From a checkpoint of a small encoder-decoder audio transcriber.
Model: log mel input, encoder arch wavenet, encoder norm groupnorm, decoder width 256, decoder norm layernorm.
Training: normuon at rate 0.0095, 16200 steps.
Data: trained on strings of digits, spoken by a formant synthesiser in many voices, 39062 training examples, 106.2 epochs.
Rows from block 3 of the text decoder, named by matrix and row number. Rows with one number belong to one neuron. Each number is 500 + 25 x the weight over its row's rms, rounded and kept within 0 to 999. All counts start at 0. Numbers have three digits each. After the name is the row's rms in percent of the matrix's.
# fc1: MLP up (decoder.blocks.3.mlp.fc1.weight, 1024x256), inputs 104-155
# fc2: MLP down (decoder.blocks.3.mlp.fc2.weight, 256x1024, transposed), outputs 104-155
fc1.9 112:550568524500492493483501474448512542493520538507509498511503499485508454486505497497550499511517539479479502460507483548459504511543456470531519502449463512
fc1.10 025:469509486440472498492452478487512570541498509475498510521450500492459477492499533542475516513490529499491472535508498494541459528500498474576484463502520513
fc1.11 139:495490506469507502507503507511474522520540504488517520493512506508555501509481464498475479407473544518526472521430531447494510476530490508524491472460505431
fc1.12 124:472453473511507469476495472544552512465510474512477506511529490502461501501519501526483527466507478505532486510453567450513514544494478509531498498528450499
fc1.13 088:533542479534533507485490550444492562508534496494514513504527511483494528501571487533513461504523482530520500496431500496483492513520483519514473499495463491
fc1.14 095:496486487519494484503512513523519514508522508532467499525488547491481505520485512482491538475491463484553534472525506491469514490517502510466498515483480547
fc1.15 032:529499520528519521508506524510487545500468518526447494511522488503495512472522522571475522494470468507508496480486509488496499517481484565452514468489515486
fc1.16 111:477487502506504514537501550466534554538487492457508487491509503514509520483519491465479450507501502491454442504525462459545495485485489519502510527494498472
fc1.17 117:527492522506476540502529477545498511492517496480539473488529495475490494498472492471560510524520544480467465518476466495499503521515540465507456472500504470
fc1.18 144:506516475526529490523507511503528495515524477461499478488483501470468506497478516487476490475483512497510528559440502472496498522497477513481534474501489497
fc1.19 031:476505482460469500462512471523449540526509494491503461513509460528525505499498483516501483539544530494510512516500501487483523470490477473520490499527484497
fc1.20 065:435496512505504514539524533522498484550504463467500517444473528447477479538568521514506484544535466478457514498493512543494485482506512468476506502470472529
fc1.21 082:453495505518497468458509498522470475495536491513456539493445524494548490503466510467522510516541504483490447518547496502480464529533503506555486495541485496
fc1.22 160:530526496458534495507454497519497516498497520471517519480481502523504503503520514492487492545505499532434536538436545494549516500510503473525519491496479520
fc1.23 106:505547509481504502486513511484533516484482484508495501483500513555542504499484528510516518486509498516502496481528515468473503529496493519494481469494473486
fc1.24 145:523514473465491543513516487496497508490507505515521488481496513550512550483500527543490524473477464472526477504537546500496536464502483475477469464448492511
fc1.25 080:516476504511488480548513565471511552516491509502496495472454489487524482556539542520447508491497530519501503522503480487453450490529497507522464485494462476
fc1.26 125:505450523516461520499503484517476483466539524509498512493513447518486518495492510512532539546486498483515472474499496502515562536479498499448519471499523531
fc1.27 150:513559539495508524505477482545512483505486488484531494510475497490477493497499509484510484516457506504509491493478550526510451469496505498524535510486496439
fc1.28 093:472505469532536482491498515525537519481498507508538517508485498528444508512557477530531565542513473509496496495508451500478471549538513462516487523508479514
fc1.29 052:532548458492507459493522487508476509532546457486486502521502527482447483497503564509479520489488545486534549545478465481472475515520512491505474527472493504
fc1.30 118:498512531509493489485466489526536484538505516503507486508497495470477549506498505485519550517501542482468482472517453549489476536510489542505510476509489473
fc1.31 123:469496422536564493489507502507468484477492498517500541475476522514504487519544484496507525532517466497442488487551514513552498523498475507503505494513494471
fc1.32 064:474510473460479540506480470481496465521507531479523505496495516447494498544528534535494499469497525467505499473521529441459517511545497478522507540479455519
fc1.33 098:466505533494458479517477479513542494429541525498453482467503488472513499494475515534516513532494590515483519473465507534551489497487507519495499481486509458
fc1.34 102:521479506496493524476503513502488486471502444490480439480504497485508487506434509510511483522517500488496516516503501512529474492456498458520503511526508455
fc1.35 105:501521470529530489490519516529552521476507512501514493510494512529513518526538493490485471523471486483475486520497522505463484488550460509475509500473434511
fc1.36 035:482462556510525500517500524468507498483483486520483485478548527492525490536497454480482506510506487521490499480520503533438468479465406470506486500487520492
fc1.37 056:507509476464492479478528474521511497518505483547517479461479502455461457535468473550498502479536515490523489468508488527511505477499531564552530561476530498
fc1.38 103:476532477463521478494503474503492529427505501488447492533495439518491536479478480506481519458474496498496492536533504536502485497501471490524485502453503471
fc1.39 063:508534504496509508518490485494515583493521465474505483508458508508475499474536523469492501497478508493474486500482513485508442540516474474510493510510462503
fc1.40 127:558527460463491489478526451536472476476470496448509519491520466501466496534530482503499484512510457518503543498533531506516524470549535469478515474527490490
fc1.41 034:457507462491512488460484533508528460506525512505440494491506508480466498522496477536523480495505520503499512526506473467502564505445538518485531471489478521
fc1.42 068:518480484508465462534461523501473543482511510519507531494472514517529507477470544484517483506427525513526469492497514502477519468446493512546504517499527492
fc1.43 104:481513506553518466494488484485473505529481478500510520470507489503467491481463497499494507494510496505527454472480545466502471514529529513532471542528520505
fc1.44 154:485471511496508458515515490504512515526525453518479501526473517506521509494506485509490482494493519499531492489439520474494516512487521475485471509513502466
fc1.45 104:483497547471486506486500505482504525489451502467478528509472442495484536512484512535538518453491537490503520496510499492529515511482464498491499489475533485
fc1.46 071:516493507545500509516493545489490499494536507484549447500491506497490490535522473441478478487513468447491488494488476439515484511501499524500478511509504467
fc1.47 092:523490491513490513491502480508459499537479496496471534468482485486497471520477507488518487492460528527471485470509459512510505512509505549542521488493492457
fc1.48 151:500479513464506491527535524496528506497500521490554501528503507526545504481495484482517482549504521497522483470491582480533506498464451518507487492495502482
fc1.49 045:531522502508512519475493515511525519513489419466491539514492514498522484507463519487474488511522505498492506499475524496488496489494520510478510521512488526
fc1.50 041:507526485486471507484484490500539512465495505484481451521489469494529532532491480504527488497470532461494514547492507539560477497496478521535514528557501511
fc1.51 091:487502488507522469458563491460469500497514530512470456481499498499513453498500520526498516455515520499520557494472490491462530523491500478508474540526479519
fc1.52 129:491529506574489524495512489473500489482493481494474501497477455531489473485493501507514508496495535490546519517486507530526513507478544487467507468489508484
fc1.53 135:512465469505505454522484498506509500462518493518513504538517460494494501496476484523499533500444499497555443528473560581546504495496523491538487520496499475
fc1.54 067:519522530527495479503510493542443493481474474488509518533512509481520483531484509495498507501502448514528404518492518519465518448498484513471491447470498515
fc1.55 052:494468519510523524509514476497450485485508472450464530486493497483511468482579556507505533523495484498498495569492500469540540488508558528509542471459496476
fc1.56 075:514491483495554481514469463454562449520469514472523467482459526467491507542510554506491432478514502457489487468483534453436484504501506491475571529509494515
fc1.57 098:493509490498498537518486508525417483490471491495545531490460475488515509503536509543517511521530502474475487456479482495513515511532500529453527491503532497
fc1.58 037:543530481512547528489486516505506533481509528496534471531530503452493490485481524528522512519513513469483503493493538494533489517479516475536470484491520497
fc1.59 129:537535546509507497513483501556458511482490495523480508468443470508537476521486490486489573492527458507494596481464493485512500504524509498536508459510515471
fc1.60 063:526486472499521512484464496523511469554505477530531553485481484457486512512482483505522474489489533520493479513502497490462498507517496483533550495513519523
fc1.61 062:480513516484505439509489506455507485531484485507476483444500446499466470518500481488502510519486503498503478498489490462522534542512531524521543540505488486
fc1.62 039:491455513503476516486538523490485479469471499481490491519481470531496470515512466476449515479513501531526485488507507457519490487539518476457471471488488508
fc1.63 092:521506521487512506530524504529457520487492459492513495500468502468529500472533505493476434496526482492470467522506497501518507541483503469514508491528512470
fc2.9 109:494495517503496468509510488576507467472532512526472493483531513473524481514514512493480494496505457543516552453519515504547464495498552517494554509497528481
fc2.10 062:527489516496486522515527461510524488476494487474466476456493465511525506516494524459463454531533479523463456497462511501480470533523470554498480502472502506
fc2.11 111:508506495535483461502516505465517505512497504508501515492500504521501483506511531522515465687509477505524530534452510553506483497499538490482496492535446536
fc2.12 116:513483535502513540535463517449500444460491453501495502468503465496514517522503467506496500541491614467496428497515484520525505473508488482522470462488543547
fc2.13 097:493508498473488467500467499551532468504506517497506518490467551465493452490503513488488491494517497483514510491416558522481525529487533496496498495484537497
fc2.14 068:504514454522494451474482526563476489519470522522525487481516499492517521462507473492506505515500514545513523538503489466506514491490509462475467500534541499
fc2.15 075:504513465515508521497486502455519497470499522516463485581461499475524502492535446493473452515541530528538511509465501551491533537518490518526489491553491488
fc2.16 121:475518518536509563503561474456492517481559524481523490538470523499521492511556467494507501552527520483495574464492517496454511488479488464510494471518488474
fc2.17 120:492507488497499515474463492531519511497513532532508485548494522478530508497524512487498517499483525456508513556526551495467515489496490395504491563533546512
fc2.18 134:492518497539517532486531517508507518474481498542497483471527532498499497519464443524507470467498465487452558522568513576455514479462450573475508528481480524
fc2.19 070:521500499503459510540533533510497462461468468488500511481473463495477521506544507525489466504526457481533492540478493491460473487487474521494509537483528534
fc2.20 103:500526496495508480469493493465513497511498537518517520577484405485513558485466502481476505463516538490555487501461466463518496494554471520518482485505546491
fc2.21 069:534483522501477547486524501502544519445478505506484485454496513520533533541476479495487479457502450548474559517501512551489537504504481485488481494493513494
fc2.22 139:515489539538508515496525490498513503500488475515509491498525507497477468505515512496474495487500474491594496524559531504490496522513464534511496486470545459
fc2.23 122:469516489488531506503507479540445554497493499526468489447476510518534482537530534478470475520514487504485488478492487502486503490543500437488480499492525536
fc2.24 114:512495499506503521474518493547498491508486515507519510472538539487506522528449492480505501528505487569543459527531467523494512556525515478514525558427484518
fc2.25 094:506520506473506525503448485510483446524512451508483490454500474510511544498468505485503503500456476482575463509489473492515529494469511449524515540499499503
fc2.26 111:548511528497521514497525485508531513516489518505530492537509524504481515516496528523461518457508521493467494517521504445506486496488475490466533519487511527
fc2.27 112:519500475514485518497538480481537527499469499499520527491521501502530492498515469488495499467477455564497537482554502485515491483522447501510474515500504510
fc2.28 064:473496485463493472494510490569523504481540522512480516448503534496488475485519484506476426467504491570535492483496540514493520480510475545506464533500494500
fc2.29 064:512500480455509483516498561527499503466532448501489471472486466534554509523515491504481461520451503553487494515490521509505483497491501561493511527522526525
fc2.30 118:495519499449504460470497513501511496491517492530486521521504476505500523482501518515530453407493452532456523522518477506448499515494529526495489555496514525
fc2.31 106:524518526513499490528500498449482521493478503488505509492492486506467501503510528460505484479509560493572471471496519481471491502526513476484514462477453499
fc2.32 096:493480496563497469492496505493529509517498509515520526494527455498492571486483489468511528550498505540505532494447534529532514492540474509512494456489559519
fc2.33 102:493496439492484518492471519481428473526474522510471525481502480477536521471467471528508463492487398477521501531507494488517508463518506468458463538515528521
fc2.34 109:516511476526501528479535508510506566487475494505477496558486523493502502503516500512513478480513518505479493520497505510528504524533493527503478486517501469
fc2.35 093:510515461519493460455504490506451472496495497489517453463511497497489492512511519508487538497521557484474481523511509535512531522494487488519483449525448470
fc2.36 080:517514517501492497487479515499514493549469510487510498497505434488520446520486510517488538524508513456488536496477493483551521529509533535477528472525501495
fc2.37 083:490545497558517525524458527497488507514469492504500512549498509515480522511482485476466478459530437520490536523487500477498469513491485499503478488470462535
fc2.38 087:504491503524457531502507503468504510540461483503487495503517512508472485513469498509533458529484498526524436480509537453503510476515502502495504497542526530
fc2.39 072:518491482504481523477524525576507513515520463500480491490504451497546508496514498509495482451479467514507458493470491496489493477529477545498466558482521534
fc2.40 119:500509502486501495535470515488500471527532470511499481535479494518468476499477452507545493493502445424524487510532444446458494501471437472516472521476544592
fc2.41 070:526486535533513524546471492500470491518490526501501472547494532496552460536528502480531502503500471490501493511475519584512484533495484506509464558528499506
fc2.42 071:494521454513494525488518514550484475479501471519466509506532468514468494512496446511509558517490448483508476474502534499539495513524468506488489490464529536
fc2.43 117:498502465487490482505514511528497446508519510507493495497486472505463487476491526522538546525503524498486465509479515513478527512483486408510467457497531461
fc2.44 139:519488506487497531460532518460510474521511508493501488492512482494467466489495480491512493533497518501487471522562504542482485450516466509531524515538490511
fc2.45 123:515497470509501509502470491471465475524476495496513535526452517486486531508496504494494480513510503489480534514488477480526506522514526439504494535499535501
fc2.46 088:509483500514477530505491499484491453524495542516463492466558526520522542482472496495481476539485478513498486492487511523486506499428501504517481469485515530
fc2.47 094:505514509496500482520477495464559528526485534499504444546503565507500495486566492471524503465514457467477499493501498463485504461479452460501481513491487536
fc2.48 123:495488472495515497492512504519488532510526478526486498476522491497485471499466537490496453458481511479543470500517502538530510502504520457506559535523489457
fc2.49 076:498497467534507459492501501484518574496501504504486490441494474480514495525552478512531490522516483502468465505488490492540493520473436531496482510484502502
fc2.50 079:506504534512485503505476508549510482477517525532503496456482520494512527484539496499521464479512407492505515532470494492492499508511524506511492448478496504
fc2.51 118:508539510488512475493521514508512470495510509483518516485479582532496521502481503492496544507479495519485493502505474499512510505477511562507542453474442480
fc2.52 128:523510488513518499552463492490479509461487532489520495470499507519515487492464522498503467514495494535491524489542475485465492485511442583473510495467540475
fc2.53 143:509502467488513501513507512473472415494502476518489517529505481503487480503514517493513478478480534483555532563534494470524498461465523469500517462516536530
fc2.54 076:496526501495517493459482538503535452493532493477513529482460520470483528452499526505504442570484530517498485471499535522513491513484507519492492534498481500
fc2.55 070:500495498498470527466499497498536492490482516522466510506499495517430520478445480459492548495519500487543496530495477499500481486531490517458478501521525479
fc2.56 097:520476479520510504530543478540444521525469538494515526525472469509532507502485464488549567528501532537517518450478505529529504528527507525511442448522489512
fc2.57 122:491488458517509454508504507470502492496489479498472492541495464507478470487509515491479532519473541472558461480501543499523491476496508530510492546475496507
fc2.58 077:504487489463523501564485512528505541504488470521515498503530517537545532504480465506487447541509462484508527497464482508472513525535456504485506527476458511
fc2.59 104:471476490475527519563513460475546527516536518519483496490509515531496539493463517474464447524484517506497464507513526510536526486497492498488521550503415546
fc2.60 111:512484475511501493471544503453498570522491512513515484514544494493514520502532563481489522529491435479487510472480499519529465524486496485485479504493501512
fc2.61 087:511518511482541493498515451517509522497506533494489523526486510479543543505489487500477466470513492503560512510494537495534491430496442494486449445529491516
fc2.62 070:467491482503467520491509557504507550510527505504478477517526569511512486473449508530512470499491450551474495513491498548467493515494447502482512526481492525
fc2.63 082:460516530521498507496445516511456539473501497495494484500482493531504540493478531504480527515510504533513512522485523504486493488543482521472460499492528484